{
  "model": "image deblurring model",
  "dataset": "numbers of one to four digits printed on busy colour backdrops",
  "train_examples": 73750,
  "image_size": 32,
  "crop_scale_min": 1,
  "horizontal_flip": false,
  "color_jitter": 0.2,
  "task": "deblurring",
  "loss": "l1",
  "arch": "unet",
  "norm": "groupnorm",
  "hidden_act": "gelu",
  "weight_standardization": true,
  "widths": [64, 128, 256, 256],
  "blocks_per_level": 1,
  "block": "plain",
  "attention": true,
  "upsampling": "pixel_shuffle",
  "init": "torch_default",
  "residual_init": "none",
  "optimizer": "soap",
  "beta2": 0.99,
  "learning_rate": 0.0041,
  "beta1": 0.95,
  "shampoo_beta": 0.95,
  "eps": 1e-08,
  "precondition_frequency": 25,
  "max_precond_dim": 1024,
  "merge_dims": false,
  "one_sided": false,
  "adamw_lr_other_params": 0.00094,
  "max_grad_norm": 3.0,
  "adaptive_grad_clip": 0.1,
  "max_steps": 8000,
  "batch_size": 128,
  "epochs": 13.9,
  "lr_schedule": "cosine",
  "final_lr_fraction": 0.01,
  "warmup_steps": 400,
  "weight_decay": 0.1,
  "adamw_weight_decay_other_params": 0.01
}
Rows from block 6, named by matrix and row number. Each number is 50 + 15 x the weight over its row's rms, rounded and kept within 0 to 99. All counts start at 0. After the name is the row's rms in percent of the matrix's.
# conv: 3x3 conv (model.mid.2.conv.weight, 256x256x3x3, standardized in use), inputs 132-137, a 3x3 kernel for each
conv.141 097:42 73 48 50 49 58 54 52 56 54 67 76 37 63 41 55 44 30 68 27 69 25 41 43 38 57 47 41 47 53 54 57 36 42 35 56 40 38 54 79 51 49 42 37 47 42 40 55 24 26 69 64 43 46
conv.142 092:58 50 57 35 69 57 41 38 32 56 71 58 56 14 46 45 42 53 64 59 58 60 55 49 63 27 36 36 37 65 27 74 64 52 49 53 82 34 42 33 60 56 88 78 24 60 53 65 60 44 66 17 32 48
conv.143 095:47 50 35 51 63 48 43 71 51 70 55 47 73 66 54 35 71 13 30 37 41 72 43 44 38 48 69 40 29 42 45 84 74 30 56 44 55 54 54 72 61 52 56 52 70 29 43 42 37 20 82 34 68 53
conv.144 094:46 59 46 75 41 67 31 60 40 29 65 57 70 50 66 36 36 59 21 29 47 61 47 43 61 25 39 50 54 49 50 47 67 48 45 51 68 62 00 24 34 52 39 45 42 57 39 49 57 25 50 44 34 79
conv.145 098:57 31 64 66 38 59 38 63 47 65 71 43 84 89 48 54 62 35 56 51 36 26 36 51 50 27 35 45 56 41 35 50 59 37 54 75 35 57 53 43 18 49 38 13 84 56 57 73 33 55 17 60 71 51
conv.146 095:63 57 50 35 21 30 25 57 87 43 54 45 43 28 35 30 60 52 53 61 41 32 29 65 70 21 77 60 44 63 72 33 52 26 49 63 27 73 62 47 73 53 61 42 62 36 31 59 44 43 73 62 36 45
conv.147 098:48 73 41 65 40 33 27 41 39 59 87 49 48 88 40 56 51 73 40 72 36 52 58 22 42 40 63 73 37 66 47 58 22 68 38 40 65 49 42 46 49 62 57 51 52 66 36 35 54 56 44 25 28 39
conv.148 094:74 53 48 74 57 35 48 60 56 30 53 67 54 52 53 75 54 56 59 18 54 57 76 63 46 29 58 40 49 49 62 42 40 53 49 52 60 38 46 37 55 45 28 81 60 57 23 58 63 57 52 45 58 36
conv.149 098:63 17 72 51 63 49 76 40 50 53 59 39 62 42 63 35 49 44 71 32 54 46 57 43 58 78 38 51 64 55 28 44 34 51 75 71 21 64 49 47 53 52 31 45 38 48 47 36 69 63 17 35 48 62
conv.150 098:41 81 20 76 22 55 57 18 88 72 42 90 41 68 66 38 54 30 30 24 62 60 68 44 61 46 19 42 44 67 59 56 35 41 62 67 67 04 44 46 63 59 28 21 42 56 51 03 44 48 78 57 54 59
conv.151 094:37 46 50 51 37 40 68 47 60 42 67 38 57 62 63 39 37 40 53 69 27 40 57 36 17 57 45 39 36 38 52 37 68 64 22 75 62 58 52 27 27 12 48 89 26 40 26 68 64 46 69 58 51 39
conv.152 098:59 50 50 43 41 71 45 44 41 29 52 84 64 67 55 72 23 10 74 70 64 57 57 36 44 63 76 44 53 59 59 51 32 32 58 35 44 52 45 55 55 61 49 28 33 37 78 25 57 78 06 42 65 48
conv.153 090:50 69 53 48 57 53 59 43 40 47 33 51 46 45 30 46 56 72 49 88 50 54 43 40 45 43 49 64 50 64 14 54 66 60 59 61 55 63 47 46 57 36 52 60 77 35 79 37 57 35 97 56 17 94
conv.154 094:51 50 45 59 57 46 62 55 37 48 48 42 50 57 64 54 22 55 38 81 50 66 74 25 72 53 39 58 43 68 61 72 55 39 69 50 44 63 19 36 18 60 69 44 99 56 61 60 52 42 76 55 51 32
conv.155 095:51 56 44 52 72 53 73 46 44 51 61 41 76 83 39 52 58 77 33 51 40 73 36 52 63 47 62 54 65 60 46 77 40 71 23 57 36 55 76 36 92 56 56 29 21 48 32 83 52 99 51 46 39 31
conv.156 100:49 33 59 62 27 36 35 60 62 42 47 40 40 62 49 22 26 58 41 22 38 64 70 61 67 43 52 46 44 13 38 44 39 48 67 29 46 67 63 30 46 63 59 64 52 39 54 85 57 34 36 62 47 40
conv.157 093:58 58 31 46 59 48 42 42 64 48 38 80 38 59 33 38 99 49 56 37 45 72 39 68 33 55 43 42 40 48 79 22 65 50 80 39 78 53 61 65 35 50 48 68 58 78 29 54 68 20 82 35 41 35
conv.158 096:47 60 67 50 41 67 49 51 38 72 49 43 54 72 38 47 72 72 49 55 61 37 40 38 39 75 39 41 72 37 66 85 48 34 34 60 60 60 45 50 30 36 54 46 41 46 37 37 62 39 47 52 66 47
conv.159 099:42 41 62 52 61 46 45 28 44 44 75 38 57 66 69 41 69 57 33 40 65 51 48 41 75 81 26 68 30 41 53 41 54 45 74 28 49 64 68 59 30 56 30 86 30 35 35 55 64 35 46 65 62 22
conv.160 089:60 34 81 38 19 38 53 61 67 64 52 29 18 42 55 59 22 69 42 40 69 44 58 69 51 46 68 49 32 53 24 26 43 57 54 67 34 53 39 52 36 69 48 35 64 37 17 77 86 43 41 54 64 55
conv.161 098:70 49 56 64 40 29 54 39 54 51 74 52 60 57 17 66 45 00 38 42 67 44 45 43 47 75 31 44 16 47 55 70 47 30 63 45 67 31 34 24 46 46 50 65 92 42 40 66 75 34 49 39 64 41
conv.162 090:24 82 46 26 38 79 62 64 42 59 68 54 39 80 65 41 73 57 59 31 55 34 43 43 36 74 34 60 43 62 74 55 65 44 33 70 66 43 16 58 48 31 59 48 66 53 23 69 34 53 79 33 63 47
conv.163 096:51 75 30 68 71 39 72 18 53 50 30 77 31 64 57 40 50 12 38 60 61 47 51 46 32 61 39 66 35 48 63 54 46 48 52 63 37 74 55 41 65 57 55 07 66 65 47 33 56 44 62 68 69 32
conv.164 089:54 47 69 62 70 28 63 56 61 63 37 66 61 42 93 34 53 41 51 49 36 64 56 45 39 76 38 45 42 32 67 55 48 45 39 65 54 69 30 18 27 32 59 36 49 28 87 20 56 25 64 76 45 84
conv.165 098:21 82 64 53 51 57 77 49 31 41 86 50 24 59 40 55 56 82 61 36 62 46 48 48 48 61 35 41 56 32 79 22 55 58 53 69 64 26 36 75 26 58 49 53 50 33 08 83 67 24 82 31 65 31
conv.166 099:40 37 53 56 74 47 40 69 32 38 64 67 39 39 41 43 75 56 41 52 56 50 31 57 38 52 66 59 34 52 81 64 29 33 75 43 53 53 49 52 54 70 58 32 67 59 46 46 14 42 58 70 29 62
conv.167 092:31 36 61 41 48 59 37 78 32 35 56 58 33 33 36 42 41 24 56 35 56 28 75 41 62 39 72 56 48 56 20 64 56 42 50 54 42 43 73 40 69 34 65 73 48 44 29 62 52 25 52 48 16 91
conv.168 096:21 49 38 19 55 68 65 47 65 66 48 66 38 82 80 61 38 55 38 62 43 73 42 56 71 44 73 45 53 30 53 67 59 53 54 45 44 46 51 48 00 59 63 81 68 43 38 67 57 38 42 31 99 33
conv.169 098:87 52 31 46 56 55 66 49 32 38 63 55 43 72 57 45 60 48 56 75 50 41 44 52 52 60 56 37 66 44 80 15 53 64 52 42 44 34 48 55 51 36 33 74 63 48 37 59 82 33 82 36 59 55
conv.170 098:54 57 38 55 44 64 46 63 50 41 56 32 62 63 54 12 63 53 55 59 23 48 68 60 45 40 69 34 57 63 60 29 31 30 75 62 44 32 39 80 45 51 50 25 65 36 43 55 33 41 66 54 62 57
conv.171 095:38 56 52 75 45 55 52 46 58 29 57 66 36 52 51 76 48 44 37 44 43 16 71 51 60 38 42 32 44 80 53 82 30 60 54 42 33 40 59 58 45 61 55 47 28 51 17 62 47 39 64 41 79 33
conv.172 094:38 18 69 47 71 54 44 45 57 49 59 77 69 56 60 49 39 30 48 50 70 22 58 58 35 33 40 57 36 50 40 63 40 61 58 45 39 54 70 47 48 19 36 52 58 44 56 68 48 60 54 60 47 40
conv.173 098:35 38 65 31 55 51 77 44 56 83 52 64 51 52 79 42 30 46 62 22 48 65 37 68 23 56 19 51 40 56 29 73 67 29 54 42 76 68 45 41 29 36 29 28 97 36 58 53 48 30 40 28 68 75
conv.174 098:56 41 62 35 53 30 56 72 44 41 65 25 45 59 52 26 85 62 51 41 49 29 57 70 39 69 63 76 49 27 39 66 55 80 38 59 31 66 28 26 76 76 58 39 51 47 47 49 37 52 01 43 47 73
conv.175 095:59 44 51 51 48 65 41 58 35 41 64 56 68 59 52 21 47 58 51 59 39 56 61 38 67 59 29 52 54 50 63 41 46 37 64 59 52 48 35 47 49 57 68 31 57 62 40 55 37 66 51 77 25 39
conv.176 090:47 34 53 47 34 58 70 42 57 59 55 82 62 50 53 56 61 52 61 46 43 25 49 50 52 63 55 40 56 41 53 79 53 34 58 44 55 44 51 60 81 42 51 44 17 33 34 36 76 63 24 50 54 66
conv.177 098:68 66 57 57 43 39 17 87 23 65 62 46 62 85 52 46 59 46 75 91 19 50 34 73 60 41 32 51 60 69 34 43 61 50 31 65 37 50 45 42 46 39 30 81 70 25 09 36 40 66 48 53 39 64
conv.178 094:64 50 25 20 53 63 30 57 40 32 76 60 67 80 30 39 57 33 88 42 49 38 37 39 40 43 28 76 59 73 59 62 64 14 48 59 69 69 66 51 40 77 35 43 36 57 45 75 44 30 54 78 20 47
conv.179 097:49 64 50 60 44 76 48 53 36 44 79 55 37 69 86 40 54 41 56 49 58 48 29 60 45 58 30 53 65 47 32 70 54 43 88 38 56 42 48 55 51 56 21 34 32 48 94 23 44 40 27 59 30 73
conv.180 096:33 54 37 52 32 64 30 58 57 60 96 64 60 50 26 52 33 54 56 52 39 63 45 59 65 63 57 71 51 40 62 50 38 44 40 58 41 32 86 46 77 40 30 30 58 55 23 80 65 47 19 42 59 47
conv.181 098:38 44 31 65 57 53 50 38 35 34 75 50 28 70 57 40 36 37 46 67 52 54 36 36 64 53 67 46 20 43 47 40 50 23 52 59 32 71 53 57 63 59 71 00 76 65 47 48 59 64 38 34 61 61
conv.182 098:28 65 50 53 41 57 53 43 34 55 54 69 68 66 51 39 39 24 48 52 52 40 52 46 54 39 36 51 40 35 26 76 64 70 44 47 72 43 41 66 78 39 46 34 26 41 71 22 46 63 18 60 38 44
conv.183 097:53 83 18 42 40 45 44 65 94 68 65 75 65 49 44 25 50 33 76 53 65 49 48 48 35 61 33 46 46 34 61 75 47 52 66 55 55 33 69 58 54 55 40 63 72 48 63 44 44 57 50 53 53 43
conv.184 011:59 59 58 57 57 57 57 58 57 45 45 44 46 43 43 50 51 48 52 52 52 53 52 52 52 54 53 56 59 59 58 61 61 58 62 60 57 57 57 61 60 63 56 55 59 50 50 52 51 52 53 51 53 53
conv.185 011:60 59 59 57 57 57 58 59 58 44 45 45 47 44 45 51 52 49 49 48 52 50 50 53 51 53 53 56 59 61 59 61 62 58 62 59 57 57 55 61 64 60 55 55 58 51 53 52 52 54 52 51 51 53
conv.186 096:47 13 34 61 59 56 34 64 59 80 46 55 69 70 72 55 38 47 66 39 39 41 42 53 39 52 70 38 38 56 69 36 44 51 43 63 29 49 40 36 60 58 50 38 59 42 43 31 31 69 28 50 55 56
conv.187 092:32 45 74 50 58 54 31 83 41 41 64 41 50 64 59 90 45 68 55 39 38 48 11 59 31 50 37 48 36 43 63 42 30 31 60 52 31 39 74 46 46 46 26 45 44 43 49 72 59 38 38 25 89 34
conv.188 092:61 51 47 60 59 31 46 40 52 66 43 58 59 45 72 60 74 22 32 53 44 70 32 55 44 39 39 50 26 66 51 47 60 47 52 59 60 54 31 70 33 25 47 61 99 69 49 67 63 39 62 39 07 60
conv.189 093:36 95 29 44 36 63 17 54 76 40 50 84 71 68 35 47 89 41 42 59 60 25 66 67 44 50 80 58 26 51 46 50 66 58 38 58 36 36 32 60 58 40 52 52 64 51 39 52 47 43 07 31 49 74
conv.190 092:55 33 51 52 47 53 62 32 58 63 32 65 38 40 59 27 64 65 43 44 75 77 39 20 44 67 52 31 72 51 34 57 52 59 45 32 58 43 51 53 28 54 56 38 71 49 54 44 76 24 52 56 60 41
conv.191 095:50 47 66 49 46 69 37 50 59 61 40 76 52 51 62 48 72 27 51 63 34 56 51 38 47 43 46 68 64 61 50 72 59 53 44 32 65 26 44 41 25 52 60 82 43 59 24 44 36 15 81 53 51 29
conv.192 095:70 54 65 30 35 81 78 47 38 65 57 27 64 61 69 66 38 49 19 41 22 28 52 50 38 52 50 34 75 49 66 41 60 16 49 50 66 25 74 36 55 39 48 31 47 59 57 18 63 51 46 38 76 24
conv.193 094:39 69 60 49 35 65 53 62 47 44 41 59 50 54 59 47 41 79 34 31 66 40 76 46 29 49 48 25 66 95 64 65 38 56 57 48 62 55 64 38 25 45 65 32 66 60 59 49 42 27 45 39 77 34
conv.194 012:58 59 57 58 56 58 55 59 58 49 50 51 47 45 48 49 48 47 41 40 46 43 40 47 47 46 49 58 61 62 60 62 61 62 64 59 53 52 50 58 53 55 50 50 56 50 49 52 53 57 55 52 52 54
conv.195 095:29 58 49 46 38 65 52 28 44 72 45 50 54 75 38 44 29 29 42 61 34 66 62 51 80 50 62 59 41 77 51 49 38 40 52 36 47 51 36 43 29 53 59 44 52 48 59 33 66 65 33 35 72 35